config.toml
mlp_ratio = 6
fused_qkv = false
qk_norm = false
kernel_size = 9
final_lr_fraction = 0.1
Rows from expert 59 of block 3, named by matrix and row number. Rows with one number belong to one neuron. Each number is 500 + 40 x the weight over its row's rms, rounded and kept within 0 to 999. All counts start at 0. Numbers have three digits each. After the name is the row's rms in percent of the matrix's.
# up: expert up (model.blocks.3.mlp.up, 64x64x128), inputs 0-127
# down: expert down (model.blocks.3.mlp.down, 64x128x64, transposed), outputs 0-127
up.3 013:530508493585546555571576437506465544615505480509532484474575584516514510484470434530515516491511542436511452529463531530489445504510504536475477452430546497458518550520567517489437490413490449468503499435529476503536463468626523550483513580513513458492482451501476551550451482512534436490493496453495578462480441501496508464519505496530443476481441497496554463491516485473489487497475
down.3 013:503505545492484511504649513444424515464532573492505500497481509588541471494404439495577441483506472532537532482530490518510450637507434450431504538487519529544527516518490488479496563475512467514463505479514520475529445501538515501516544475510439510507586514513537443476401529536486487467492487518475558476488471518386483490492544528518505446473517498431488494481528503498459467490500
up.5 110:521458543531524445523501454483549502521489525502472513514489576569456466507547547480467538606483553497491481477515487539537513329448515456526510457517441485508510439459576501490524494529478455536507450455499477474494535463500454468432519481493368542475567515509438516548491481544592503475510475488566482517500497502504575451469493544474505500538499452518461493499559458503506500524449
down.5 105:536484535559519490507469485414523460514479464471467485486562399446466552500462537460507522468516480468506515504493455509502479544459468515500428564467543396563492524542465419478549543569534480544532503394513496499472452552456524514559502579509519499474515500523563571548591500483442431528527502498497525506453460472420462520480495459444488485504519488468566560462513535517504503507451
up.6 154:468444512545469539605477444535516472529503379520506500553572498472548508520508538460591469481512522438506411502458466547491421549627529525545461511464528483438482517457568499495467447429523503528466516511548470514503448478527515537493508548517586516538513453508444511509485511531497482502507463494449511464504460513502390506519480488508438488491492508520529544501453559507496546535469
down.6 151:529498558505496511466500464499504535541455442431468520482551532519494497511432504482604512456512537487517495510572488545511450584501525410501467510485537533536499536539469520458474486471545464536452508451520456458486406479525490504544487493526565553475533508505585470506425570529506496397513543500419567476491426565502502513543507541437473455501564491437472543442471495530500559505458
up.7 146:469440515545469538610470436540522468529502373522501496555564506481546494522521544450590475498510527441510412497461465550499428520623534518543466505473517482436483511448578497498473438434517500537469510513544469516502455474529511534480512543516578522534522448513431512510481507540509485502509459489455511464504460518505394504511477497499441498496496505522524548502460557505489549535466
down.7 150:537499558506494512470489462490506528543450435427463515476555517509488500510428506474601519453514533481519495504568484547515451584498520420504453520481544516541495545541467508456483480481551462538459509443523459459483407489518494505548487508527572546470532510507590486509443567526503484408516541499429569476480428561494496513541500537426471464508566486436488552440475500530502562508452
up.8 144:464445512544466540608472444535515468525507379522510502553570496473550505517509539460588469481510522439510412503462466549490426542629530527544463506466524487438486515455569499489469446431520503531465517512546468515500448477528512539491513547518590518534513452513440506509487510537497485498509463490451510462509463516501394505517476491505435490492495511516528539501449561509493547536469
down.8 144:531499560506492511467493465501502532543456436434470518482552529517495496511433500477600514456511540493519496509571490545517450580499526409503466511480540530538501540538465517456477484473544462535452507447519457454486407483526491505546491496526567551475534510503587470503428570529505491401516540498421571474490426564502500513541508543437473457500564492434471542441474500534499559507457
up.9 147:466445512544468538608475441536517468526505378522506499553570500474549504521510539459591469484509524440506411504458466548494424541627529527543462507465526484438484516455573501496467445428519502530464518512547471514502450476529512536490511545516584518536513453509442511507484510535497482502507462493451512463506460515504391505517479490507438493489492509518527545502452558507494548537470
down.9 146:530498560506496510467497463499503535542456439430468519480554532517494499512430503479604514455511537488518493509572489543514451584498524410502464512484537530537500539538467518457476485475546462536453509448519457457484406479524490506545488495527566550476534508504586473506431567529506494399514542499422568474490428564500499512541507542436470457501564491437475543440471497531501559507457
up.10 147:467439516545468538610468439538523467526502372520504499558564504479545494520523546450587474497510527443511411496462463552496430516624534517543465505476516481435483510446576495495478439438516499539470508513546466516501454475525512534481513545518576522531526448515429512511483505540510489499511459487455510465506462522504395502510476499497439496499499505520524549501459560507490548537465
down.10 151:536499557508494513469489463490507526544450431428463515480556513506487501510429506474598519453514535479518495506567484547515451581497522422506453518477547513542494547543466505456483479481551463538460508443521458459484406492518494507549487510526575548468529511507591487509444569524500481409517541498429570480480426560497496513542499534426470463508565485436488552440476500531502563507452
up.11 014:505504502549497494616509394501457520665527484528514471472502557577509498480525468465470516511509626470524455540501547520522489385528513589498502423479465518499530505496543531491434499483491448485499517480478523489505504439630450493525502510498473522484488502517472526538446496547524472535535487457533489459491431477498501515459491496518469524480495534488448472483492493501450538485464
down.11 016:526472582523480485504524500448493501508474560500454519501546493533513497544448475434590536452509467529528483511527476485518458615509442468446480573474514546498525548512470484451520597531499490524464522452522473461499380529479554493555505473542463527489551506508539487521408511560508485457540505495485526472511449498325484495508490562469472471494545518440532493480504524541507494485476
up.12 147:467438518545467535612470440537524467526502374519505500558565505479544492520524547450587474499510529441511411494462462553494429511623535516543465503479513480436483509443578494494477440438516497541471506514546463515499454474526513533479513547520572524529529449515428513514485503540514491497512458488455510467508463523504398499507476500495438493502501504521524548500459561505491547537463
down.12 152:535499557511493512469490464490508523544448433430461514482557510503486503509431509474597520453515534478518496507565482548515450581496522422506452517476550511543494546546466503457482480482551465540461506441521458459484405494516494508553488511524574548466528512508593490510446571522497479411517540499429571482478425559496497514541499533425470462506563484436489555441477502531500563508452
up.13 061:511482523530489484620515407489482527636544472530524482452515574558471496480508480458500533573525592441520433524499539529486480379532521566496507417498438524479536477457569506469470504499492430508491506490506484491500492432625480495483508529508456533475491510513460511572473471567554512476525481459502490446502459520478514501466476515484462496517500521511472460468493505496498542499440
down.13 066:511494586544465483504506490467501468508463523533454519525575471495517518536440508440578540453510460519522483523524468504511428589485445452438470588435519512519517557548486427468515577520509490526492502436516481469495393530486545491578529476521475552488551509505539512527447521555483465467546510493476543488498439484355485517495492556455476486490526520418556516470500540542500515504470
up.14 038:507464538522530441491511518492556524494481536477484535530505545530457472499534553527483503586468558510492495479531493545523524311439525408516496465502431491561497440488516502493527512549470458541501458489518460471488520479467465468455520468490369545477577514504429515551496488520585524454518493510555497530505505498512592431469494540469505480535503451503475495514556465503510484536458
down.14 035:523490529556529488512508472405526463525489454459481473494529400449449551484496542475482519480502510479504525514480481540478486544468503514520440538484549394578486528545475466497551552590515480525548497382517500510471467565462521529556496587513500486478512522534581563568585518466431427542521488495480501506442459484464453520470482435445508468504511492467554557461515503497507512483450
up.15 095:465482503515449554438447571503487504501483486466531512497570484407511499458541497461530485434507529514540468481513496508463500480531502540525457456517526544470493530523414475408528495514495520490511533493508418506436442529425518525594510535512629504465541480538449466543677554510492504549558482496467516513539481485492511481532476488492488432526521489474557464481493542502501461495483
down.15 086:518520506531438532506483551463463464507539424482546481531467506498494443468507427499469449535531590561523538489508525561495512389523559512504495423457588494586499533462446492461475499465465482518463462505507520461504496553542512518518550527491522475463458527494574434452462558500458491493503468499489578486478491534637543475493509500496546514474520500470380488510580510521481503481503
up.16 149:467444512544467541608474443536516470527505377522505498553569500475549504522508538458592471484509523439508413503459465548493423543627529525543462510466526485437483516456570499495466445430521504530466516514547471514503449476528512535489511545516586518536514453510441509509483511535498482502506462492451512462505460515502391506519477490506438491490492509519527544501453558509493548535469
down.16 148:531498559503496511467497463498504534543455439431467520479553530516492497512431505478602514456511537488518495509571488545514451583499523412501464512485538530537499538538467518457478484474546462536453510447520457456485407480524492505544488496528567550475534510504587471506428568528507493399515543499423569474489427564500501512541508542435472458503565490436476544441472496529502560506458
up.17 146:470450511537473540603480439540505473527503386524499494548575494476549515526491533470596467471507514441502422512453468545499416578627527525543464516447537488443482519472562508506454450422527508522464527510540484507510443481533505528505511534510594516548500456504457505495481522527485471503498474496447518460492455506502388519526486481518448498472484509516531548510454549506496545536475
down.17 140:529503561496502506465499458502501548538464451432475524469542555534500491519436498486608512462507539499519501510583496537510452585502524405492480508497519550526502524532472537462472490468541456527446509453520457457488412461527489505534490484533554543485539503503578455502416557536517511388509546505419556467498432569503503507540516553448474454500565495438471533439467485525497553498463
up.18 042:496474528523477475621532409488481532616550471521529492450505568550468501467500481469504536574528591441522433525514546535480483397539531561501508413511429533486531458443564511457486500505497433507483505498504485490484488431616468487476510531516458540473495521512475504574482477567562529469523482459482479452510476530485518487451468506482465480529521519506472456464484521497501531504443
down.18 046:510495582554466474501495484466508462519465508542449520532583479486515532536454521443571542460508483527519488524527483503513418573472452442432480581431525500515519543559488419478507574525514481521499482423510475474490396533489542504580536478519470563476547508508540520534448529547476465459545513489464539497496436480374497514485497543452472478493527524414557524462503537539496516499467
up.19 093:460505485495444552450450555516467505506491483484514496483573505404486504473545479470528491462522531507510452499506521493465489472536515536520486450507526538465494523513449469411515492491503534502514535475491438509437456519452506493565507533491621516473523456523469468509764556521486491523544492497463517534545493472521496484552477475495499438506513498480518481476500519482507462483504
down.19 082:514525497517449524501476557446450464503552435479569472516469518484506437471510427497456444543517577571528543498499541523490533351521541534495500420468562483588500529450450486473490490474464474499470474513511528464510507535538518519506555528486510461469461531498564433442551538502458499498493462508500570485487503524640526471481519486505552533480521494480399478509578508509493499483501
up.20 143:472443514543468539610475437539518471533505374525503497553565506479548498520514538454589475493509524437506411501459466548496424536623530524543464506469520484436484515451576500500466442431522499533466513512548472514505453473531512536480510544514581518538517449507437512510479507539505485501504461493452512461503459517506393504516479493505441496493495508522525546502455554504493550535467
down.20 144:534498560505496510469495462492503531541452441430466518478554527516494500513428506476604516454512532486519496506569485542515451586497518412498457518482538525540501540541467512459480484478547461537457511444522459460484404481521491505549489498528568551473535510508587476507435566527504488401515542500426569475486426563493499515540507540433471460504565489436481548440473500530500558507456
up.21 146:470438516545468535611474439535522470526503373520505499558564507480544493519523545451588473499511528439509411496460463554494426519623533518543463505477515480436483512445578495498472442435519498538470506513548466514502454473526514533479512547517572522531528451512430514514482504538511490499510457490455511465506462523503396500509478499498438492499499504520524548499458557505492546537465
down.21 150:535498557510495512467494464490508526543449437429460516483557513505487502510429509474599518454514533479519496507566481546514451583495521419502452517478546513543493545547467504458482482481551464540459508443520460460484405490516494507553487506525572549466530511508591487511444570524500481410516541500429571482479423558496498513540502533426471460506566484436488553441476500531501563508454
up.22 121:474443511539466539618471431542516466526505369530496490557555515494547488525518542448585476508506528444508415503457467546505431515624533519540470502472510485436484516447588503511463436432513497537470509518538483516507463469540506531466517534509573526538520442510428514508471508544512483503498457491461513462498459518507397509510480500504446512486494506519514552504463542501487554533469
down.22 127:545498559501499509470487461480504527546451436425463512466554521506487497516425507467606522453512525484523496502568486538519455588492509421497448526484535511542498545538464504459491479489553457537461514436523464462481405483512496505549488509530571541471539512506591486508450559525505484411515542503435564471477430558484491512537503537424473473509573484437499554434475500532503561509455
up.23 056:540464529550504532616554403516480547561512464530527492478544582551478508477488462479553543625503482419500420519454491566497448459527519524524458460467478508455520502439561495489445513472490436540481497487557478492506462421570502500457506537488434526491543466468413506554482482579555512472521490478482555450497493567469503500477504532498458500499488495502459508513492492479496501541437
down.23 058:501490563552473504495561491457471504507467500533429530514596475458552521514415531454594502478502445508510491518544467509519425614462441457428470538450508501533522529567488416477497524486530516546491510448525501481460397466502499516562536497516540567484528509508526466512467548525469464470526522514455562517507418496414515513467531530465486469467536510430555533472486554534451501500483
up.24 057:451471489518422541518487555477496478443527433504519510571564465452554501465484520505555466407503530476542487477505455551439464551592502553543460488488511513463509566495495498423473484475498543508486534509518449529462450520469527567568521556528658499486519438554468468545557495482464487503530492485489540481514460484466478529519489490497433440537541507487562439469453553539469497504498
down.24 053:520506541520467520483476517491494510527517375482516489500487550535485457502476441473522491489532601521541509514555529565525479494523548414500503452478578505567503556480444543498481470465514486526460491461495481452532504524547493517548526494522510519461512534470570465441353563503467491471502512494441576447483485579571522499532523502480512469464537486454374529474533482560477530473503
up.25 035:518472466504521536577603470465440531560528443486511465512559533487531527499458467500551504492520531439513463505467542509483429627531455573528464544451533492464492581479549521518435499456510478394527518493549489506499467488569514543462492581501559486542501516493476540543366484508500480512463486482472550460499462497434483479552501473533502493491476495515570482442470455521504482505484
down.25 030:530458544491540474500586493467490516493515556483488533490430539578510484519407503494554470498506503518525530510533493498509484572478451427431514497501466519549519480486491514506519551506492468554488497493516515502566491477546482498519497449519431547468593543485539448460295508526517529444460528525502518476499444538409519467492581501484519433509566490475485520467516500547471472504492
up.26 013:515465479468504543535550514477447510500499461463485454525563481487505531504462446489558474505516471464505493494485528505469448708520461506541479548486523497480479568491513510528491500483500515407552513563530513503503465540503532527458481572486607510531483509478501490531320514472490482518421511497469550487496483518426472512561505471495530496509501502515560500454483466497522495510502
down.26 010:570474542462559451499546482465496511517502548453487522492402556546485470522456545527502507485493490466524558533534510464503541498478452467429496490519433485555481469468515515534572486500507463543491506501520543517550532453518450502488494486525451534442573569477516466475315498495541537431476530525521500461513438528434501485472567466481528476538602463500546506444498469558504507501476
up.28 130:447451511535459534604463449539515456505513379522507506556567483475549505516499545466585455462504519454513419509470463548493438550643532529546471502463531494447488509462562504482481444434510515534458533514532472515490453483523500540499520532515602519530504462523447495491486524535481482497512469489451504464516466505509392508514477489510434494481498515503522541509440569520483551541479
down.28 130:540494553503494509463473463506503536547461417428478519473554545517498491513446494476595518459505557506521497503578508546523450568498535404511479510487537536534500539524459528457473479477540452527448502444520455450479415481525489505538494503530567542480535507497588466501428563528512501404517540493421560467494435564510502506539507548440473460502561495437469539438475490535508560500457
up.29 091:465475515533446549449470570487491503483494491474535520510565479415528498447524499479533484430499522504544470487515480522457500516538495546519446466510536541462492541519412481392523514514499525491508534492514416505438452531418523534609506534521620497467552486546459469550637547500476490551570470494476515497533471484461517491518477486496474422520534493469558464483490551519495453503483
down.29 083:513519516536440526494488547466477478512535420483534490532470509504487447476500428505475457535538595556518528505528519575496502408518565489497503420461589506580499527474445500458464499462476490529455463500505509457508494539540508523523547517495516483460457523481579426458436559502460506480503481497477574486483483549641550485503512506496540492460528497454370493505570504532479511473504
up.30 054:405465504545440502550491500512503482482528409500535519595560443447556506471480534511550429419500516477518463513491454564439450582640535548558457486452540491483505527497532510434484475482514527510460523507515450520489476518501497559563508545531624483500477465570507482501500518478463482491514483487477515510513484489515423490512498465520431449512530532476523513491423549517485505526519
down.30 050:548487536503506510450473511499483525525488404438517501479508575531502469528504451491571493458495602550533516506555536522510461508500548383530517478486553538546501535482437537482453500487499442521468501453500436450487453514526485526533491496520533537462553516484585459467401567527512504436504533482424527488501461561572519494532516521483487430508523481443395536445521483562490538462472
up.31 015:525534519529516553526554451511485517470486518514542507439598546504488513490491426525543522569505402459475430521432478541527455590546511475505430494409565517470516570535498506519462538446454442498485495511536481491525433468504526532495519496505480507532540437458420501513585532568508475482522532502496573476481527536468461556494487534517453488429404480473482538568488489451513488524471
down.31 013:467525509514477536505633466448426549471502512522507506473505521520567484520404456501588445529519451505497522527567501517502493617494437476447520487487456560522523496539486516482441491433529502518447533540530518461451443416521509511491521503508574530540511476506478412509580558512488497458465481525423570495526435496502513484466521529506517516467538489436538488492476517547419471484497
up.32 154:466447512544471535600479442535512471528504386520508502550575492469550516522498537467591467474509520440502415507456466548490417563627528527544459515453537482441483515466566502498463452427522505523465523510549473510504444480525510537502508545517589512544508458505450511502486513528489477501505467492448515460501459510500388512523482483512438488484486509519533544505449558511495543537472
down.32 149:524499558506500509463504462505502543536462444433473523481546544528498496515434500488605509458510541493516498513577492543509451582502529405501478504489529543533501527537470530458472491466541461533447506454517453456490411472529487505539488487528558552482536506503581462502417566532508504391509544500418563476498427566507504508542512546447472446498561495435465536440467490529499555503462
up.33 018:491475511547482526622632416467480520479525422519517485573519497484519544503436460563579452470497528427498470567483530585484420627579506585522500536423519483454502547506526510492449519440509508472496507522528469500500447468551503507515490524519534507542508528495453508487517522477454468492508492493452532491502457507452469515486494489511434488474499494483506496458457482577508505532488
down.33 016:494500549529497484466548442495520542484487510502474517493518572538529512538442486508563500506488529536496500520615526533504446553477478401420561500469477573484540485552497549503486540515496491515449494502517473461510458432503511515523500408516455557505570476469537430502336508531528529428479524504465497489537435532524521499510538540495483411473518515423469528433486481538473492464500
up.34 007:456440496523445543471460586478525506478492483487526530519597472398529519463517527505555497442498540481527462498500485522467484495537517587504453474497500530491504515484460493406518497506490511492496523506532441494454429512442506534598504528529640498478545472543444479558622491494501539526561478499431531516539502491482514470509465486470471412547553523484578475488495551499497461499496
down.34 007:486532529583423516514484533485469449490505403517498472543476541529512512500492434494476475505520575561505524491493529564507492420525580449486496448426579484538515525489437480486429528467479475503488470485493491472512514546550512537565554502484540488481505481499548480471426538490423491460480473480481594466487492535629535488507544481513508498470500511441364517487558508545473485519525
up.35 115:517463543532527445517501456480552501518488532498475512512489572564456466508546549487465541603485551498487485479518484542532519325439516460523513456519443481511511438463567499491526499531471452539508451448497473472497535467494457466436520488492366543469566521504442521546499479540590505474514481488566478520500495503508582447467495543472501495538501454515465490496560462509505499520450
down.35 109:534482531563519488505467488415523457507481463472474484489560397449469553497462534463501521470515481472505516505489455507504481538457471514507429563466546392569493524544465418479549548572532478545534505397510495498475459558457523519556499578507517500474512503521562572548592499482439428533524502495501526508452460468421461521483497458446486484503511488470564558462514535518504502507448
up.36 032:510520491497481554582638463510513522433482480523547481527538493482516527524441482591607510513487454445459458558440489550492454577536534494475430532434513504490474600530491491492447499414472457503475515542551491499482398486496495475496522520531505513562499458465455521566577508482496502519508492507461532501453509525423469566482512521510445491463473466504519552542510494477513483520456
down.36 026:450543525511475500494669438488498533466483529501486507489487530522498529528415531548563506525508465483486499560583509545473472637498475464448530452534468533462492469561507544503448490459530507519476524469507462487489465410511501519518511453513505517530549464463484464547444547476492531440500535527411517503499464505568504503513538513503469435443555498441500534472412450496459529506507
up.37 071:461481490527477505581427469537511446509516414534474495540501542585527455496575546424491471527507567499537458485507490523530510368577537472528509448516453496485522471450619509516502424475474492562490479527478528531492548459552475511423550471493526548488542436537383499481453492542546505482482453500531477491513473479521461475480479512513482553500532516500450533497488511507441546527490
down.37 079:579477547507507513488453466455493494556459413426467492455569487469475501514452489445574538454501524482521476480541501527544453577485482485534419559464554467540492567517450474457535472535546468517498506404527479477469423534475521485557489572542580493482555516521597535520525519496490451492528511500463516479463459515439450505517470505416481489525544480456529556424500525526523538512450
up.38 046:435482496491450515549503528530508459449527435540531519589551451442542476498437543527547433403476487493496455529490427547505481546636544502565467465441576519478490483498515515435504467469515523549424546507497462504466483517504464540554536480531582499505424465547487459482514553488458491490534513500477537496486508486548416507500518494517463476464501548472476523575450557507480510548509
down.38 039:530493529482521512456467483476461552522484387440526499435495582529528491533490461471569531501469585538530508500553544519520481540486534404509517490526515556503491539475435559509426445498526458505492501420515444462426453459505485533525495546527582531489533498469557473480459527501535501449511547497388510482519470577586517507544491523490488500509512490476407536449483492545494549449493
up.39 156:464446512544468539604476445536514471524504383520508501551575492471549514521502537464591466474511520439507415503460467550488420557628529526545461513459532484440484516462563499492467450431522507527466520512548470513502443482524513537500508547519592516537511457511447508505487513530490481501508465491449513462505460514497390508520478486509435487489488510519531541502449562513495543535470
down.39 152:526499558506495510465498464506504538541458440433471521484549536522495495512436503484602511457511542492516496513575491546512450580501531407502475505486536537535499533538468525457474487468541463534450506453518455455490410477528489506541490490525562553477535507503583464503419569532509499395512543497419567476494426565507504510541509544441472450499564494434467538443470493530500558504460
up.41 020:442512458490473506531505519551475452461556451523528554502505483431539497461399476539519462413492514479475465576479541512504542578612492556521512497414541535463528487491514531465518503458535538495412510524465470522488497470543444522574512517506577497521391491512543483407449544443465500460507532487506558496509507483567434483504531490518484503442472531459495502527455528539489506561531
down.41 018:498488475486514509470505487491506559478488478452523508494429574550554542549483450497572472511492600532523539485552557522501475538466500430478574496542490540477501498476457630519429481529509441512481488457503461464484466454511502574477468501492563559481566459450536484506397499502535533417472526493416478489538485550565527462534514513522470476517512500465405517432470475536495515446504
up.42 133:467448508541460539612474445536506471519511378526508499553570496479550512519496535463591462473509522440509415508462468551487420559632525529544465513461525490443486523463571501494459452434520507524466523514546476513503445480535511535491514541512595519533510461514448503502483516534493483505500461489454511461505460512492395512523478486510432489487488514513526536495448553517493543531474
down.42 131:533497564503498508462494466501505537546461437432470519477549541520495488516435501478602514458508541502520496513575495537516454578495524405496477509487531533538498535533465520458482489473538458533452510447517458453492411475526491506542493491527558548474540512500585459500418567532511498399514542501423568470494426563501503509536516546441475455499571491433471535440472494536503559505462
up.43 145:469439517545467534613472437538522468526503373521502499558563510483544492521524547449588475502511529442509411496460463551497429512623534515544463503476514480437483509445580497499474439435516497540469505514546468514500456471527511531477513543517569524532527448513428514513484505540513488500511457489458510466504462521505396501506476500497441496498498504522522550502461558502489549536464
down.43 150:536498557509494512469491463488507525545448436429461515479557511504486504511430508473598520454514532478519495506566482547515450584496519422503450520478545511542494546545466503456483482482552463539460509441522460462482405491515495506552487511525573547467529510508591489512449568523499481409517541499429569480478425558494495513540499534425471463507566483437490555440475501530502564508452
up.44 005:514513509566539531602505373550451544616535465553518511471565571538511480472507447465499509531477516463514431563482502556523488467548518572497461413455543530476532514517529553466444475443499454539450550435499515479522475428568477523489530506493508507491486489499461499525496521597551426496524505468502529449498441526507499466472472503546467516454459532472454469501478509485472499497457
down.44 006:494491536501469503494560486450460548471517533468472504492531515551546476510429448456602472476473466569536519507571502486512453633499454461421480590484517572533530531521473516445497555475515456538456500449531498472461397479521523522539519492527499515510504504510565427482474534540513474452520485492456577455496472535375507504481508548502489489468525522416508498495518528534465473447491
up.45 009:477479455498510532589558462494416530563567392506529471540532516494511516507500464505516463477511591481512481526481540530470441590561473580551471521473539499507495543484576518492431505487540484441530551508497491496491464507597464551491523588490566490488486507527520530500383516471483464510469520463496560481504444504516457486536492429538443455521477515484547444438457470510478508477518
down.45 007:522469540514526489483533503475490505508475518492489522453458562568488478539475478463596496486495550531525542501512520488525443541482481370434508537483505527555502496516469511492504549488473463516482472480518485494532457493522531503544483448530458544458587545503587484472322518579539523433489518499488522459489431511416518502497557511476496449537565465452484523448560508563503495467474
up.46 143:467439518546466533614467439536523468525505372522506501558562507483542490519527549448584475501511532443512411493465462555494432502624536516543467498481507482436485507442580495493479439440513496543470504513543464516498456473528511531478518545519573527525530449518426510515488503544518494495513456484457506467511464522504400499505473503493436494504501505519521544499459562506487546536463
down.46 150:536500558514490512470486465489507520545449431430461513483558506500486502510432507471595520453515534481520495507563483547518449580495522423506451520474551508545493549545464498454485481484551464539462507439521459458484405499515497508555489515525573547465529513507592491510451569523496474415520538498431572479476424555494493513537498532422471464508564485434490555441479504533502565509450
up.47 010:499472473512529526543575450516470496563515430485492485532562511463521514493463442550572499481499565443490468504485545549506418647531479547597483533425555504474473551511535522518438497457512503465513517459540474502513445503567507542453487590486595491546458483471485523496389514493499465503478490487477553480481437478501497487525483487526479468479445467510571472469476463541495503537468
down.47 009:494473525490517483508554489469462523492529533475519525462433551573522501536442470510582469492488535537544544490532537498515465565494466377439537536494492577507531492479490557506483570493470463501504488519530488485525487474529486522509494455541419509492576534497504404456312509555516534459470500512499542467523443539426514492512568510524518472473530501446485492486513489545487456444512
up.48 022:501455460495537534572607496483445519578519442508541448511546512458527505521469476535550506471517550434506468517460569501469441631521469567545500549453510483459489577469544515502442475427521473410541508492538488519488469488577523543478496583508550483538515474489507533508377498446475479497465500490473584463494451514473473499528516464541506483485490493509562499491474451488482483502516
down.48 018:506467518502541488496647479476479514501484571490513524461419549572512509514409494503561467494484516509532529528524506492514480574482453414442529483496488524533515457508504531547508549514499469534487475496525523509556514466527495499540477459519453548484580531491532454456305517514519527455456507513482496471512434509431501447501580504494507435519560483472478521465507490538482492478498
up.49 007:478469509548474547588640459463510531482502434480525472588549466451527531514417473562580449484497471434494476537505523571483424625565542549501485545415519480455482547529512506474454515417518515452501504534523469496480437500500503515524502513534542493552507532492494500504543508473455481509493506538445547506478453503422483501508503475516446483480502481481499505475469491591505479531497
down.49 005:486524567516504473453555471484512545471517485497508515505498586561502514536446502527519499489488544538513527532605530511486502539494481424448569467513465523471527445547483559510499517534486497518485511507512458468504491422508495518509532429484468556518571463444521466495337526514512541436479518516455496517526439534578530512508563533503503397431528491465438539440488441538455501449516
up.50 012:481470501511483487555527504551459565557513465472551517375529518487489503432515460513522527565524571422509457498529559553463485499477538511519518435557458536528523461444530501472486503531492455536485495500541460512509484436574475504461500585469488519479535539514485478567589460541612543456509487474422489471546498563485538445484468503497466429551555504489487449447478512461460448488474
down.50 011:490525529578439488483527524479469429530478481539470508549579515458531515500488511453561514478471521549513497491496516518495395520474503431422475551405559476544516559582492404507488531493489488511508463429507512506504419557524499522578553497498482547432533530528558505516477548545456452492541485483455571517451436482446508543472502514454491472514500504417558544468539546497453507471476
up.51 148:469437518546469534612471437538525468527501373519502498559564508482543490522526548449587476502510531442510411494462463553497428509622535514544464503478513479436481507445579495496476438437517497541471503514546466515499456474526511531477512545519570524531529448515428514515483504541516488499512456487457509467505462521504398500506476501495440495501498502523523550500463558504489548535462
down.51 154:536498558510494512470490464488508524544447436428460515481556509502484503510430510473598520453515533476519496506565480548514451583497520424504449520477549510542493547545466502456483481483552465539462508441522459461484405494515495506552487512525573547466529511509592492512449568523498479411517540498429570480477425559494496513540498531423471463509565484437491556441476501530501564507451
up.52 034:503463470543526529554528442525438497606523435525506504528557511468555503488461438517557488471490562444492469526471543557509451526547468618566478518407526479452513560490551507449427510423501507468470520457526481494524482449621504540497519550473539487519440444512472506460373492509497472497497514460506562486482461501506482495523512504532476533476470534506533482494466480537482529556495
down.52 034:517442528479524515505548504474469555494503530461512514483447529578544492527409439480595475485480519526525536484523503500539483605491464398476515536495512576517517501459486559493492538525491477529460517464519499482516472489532497519511482474507504552491595509498535416460302515532531522459478502515467526482534455550403509475516558515522503454494529513462446505482518502534477468474502
up.53 118:458447511538464538610456433548520456519509367528497494558552507493548487523522549448583468496505530453517417505467467544507444506632540517540478496473510491443489504450586507502480429433510503545464515516527482521497467471537496531470524523510583526530514445522428502494483514547507483499502457489460501467504460506520393508507475499505447515485497509513510552508459555507477560534474
down.53 125:550497555499495512472472457484502525549453422419470510460561528507488496514432500464598525451507538490524494496571499542523453582497514423509450530483542511540497547527461507458489477491553448526461511436524461458475409491513499503545490520534575531477535509500595489506457557524504484416520537497433560465477438558490489510539496539423473477516565486438497554431479500531511563507451
up.54 140:470439515543468537613470437539521468528504372522504498556563507481546492520521544452588476500510527442510410499461464551498429517624534518543464503475514482436484510446579498498472439434517497539468509514545470515501455472530510534478514542517575522533523447513430512512482504541512489500509459489456511464505461520505396502510476498500440498496497506521523547502458556503489549536464
down.54 144:537499559507494511471490462489506525543451435429463515478556516508488501511428507473600519454514533482520496506566483546516452583495519420503452520478545514543496545542466505456483480482551462538460509441522460460483405489518494507552488508526572546469532512507591486509446567524500482408517540500429570476479426560493497513540502536427471465506566486435488554440476501531501562508453
up.55 011:476450535506485488590550484507484554560517481501533493387507519512476512438486473513514561603520545415501465522526536555467504477494530505504553434550406529477519444421544503474506515523507438519493496491521476491487496438591453483467514557486489533490486521501486479588587460563583556439503493489421496449513508543514528470477458500484476443552556515503468446472472510473486503511468
down.55 011:512535539569464462486519498478513429563475487569466515532572508457520528514469518434548538461482503547514475514510511499497413532456495462414478580401542449521513525589481402519513521528505480521514477407505490504482423539498521531582552486514463563453542512491533532524495526529465444488553511499459518507465457472424472541471495513460475494522509522423570548448506562519464510495462
up.56 148:471447510538472538606479437542509473527505383525497496550573498478546515527492532467595463474509519442503422509455468545500414570629527525545465516450536486441482518469568509503457446425525512525464525511540485509509446482534504530498507535509589517545502457507454504497479524530487470503498470494449517459491455506503389516523484482514448498475483510516526548508454551508492547536475
down.56 143:532499560496503506466497459501502549542463450430472523467545552529495491518436502483609515460506536495520497507583494537510452587501522406492478511501520545527502527530471535460475489471542457531448511452521457457486412462525490503532488488533555543484539503503582459503418559534519509390511547505421555466498435569501504508539514551445473456503567492440473536439467484522502555498463
up.57 151:470442514544467537608477440536519470528503375521504500554567504477547499520516540455590473490510525439507411499459466549494423534626531522543462507469522482436483514450573499497470444432521501533467510513548468514502452475527513535486510545516579520536520452509437513510482509537503486500509460492451511462503461518503392503513478494503439492495495508521526547503455558506493547537466
down.57 151:531498560507495511468496463495505532543451439431463518481555522512491501512431507476603516454513534483517495507570484545513449583498523413501460514482540524538498542542467513458478484476548464538456508446521457459483405484521492505548487499526569553472531509506587479509435569527503489403515543500425568479486425562498500513540505539432472458504565489437480548442473499531500560506456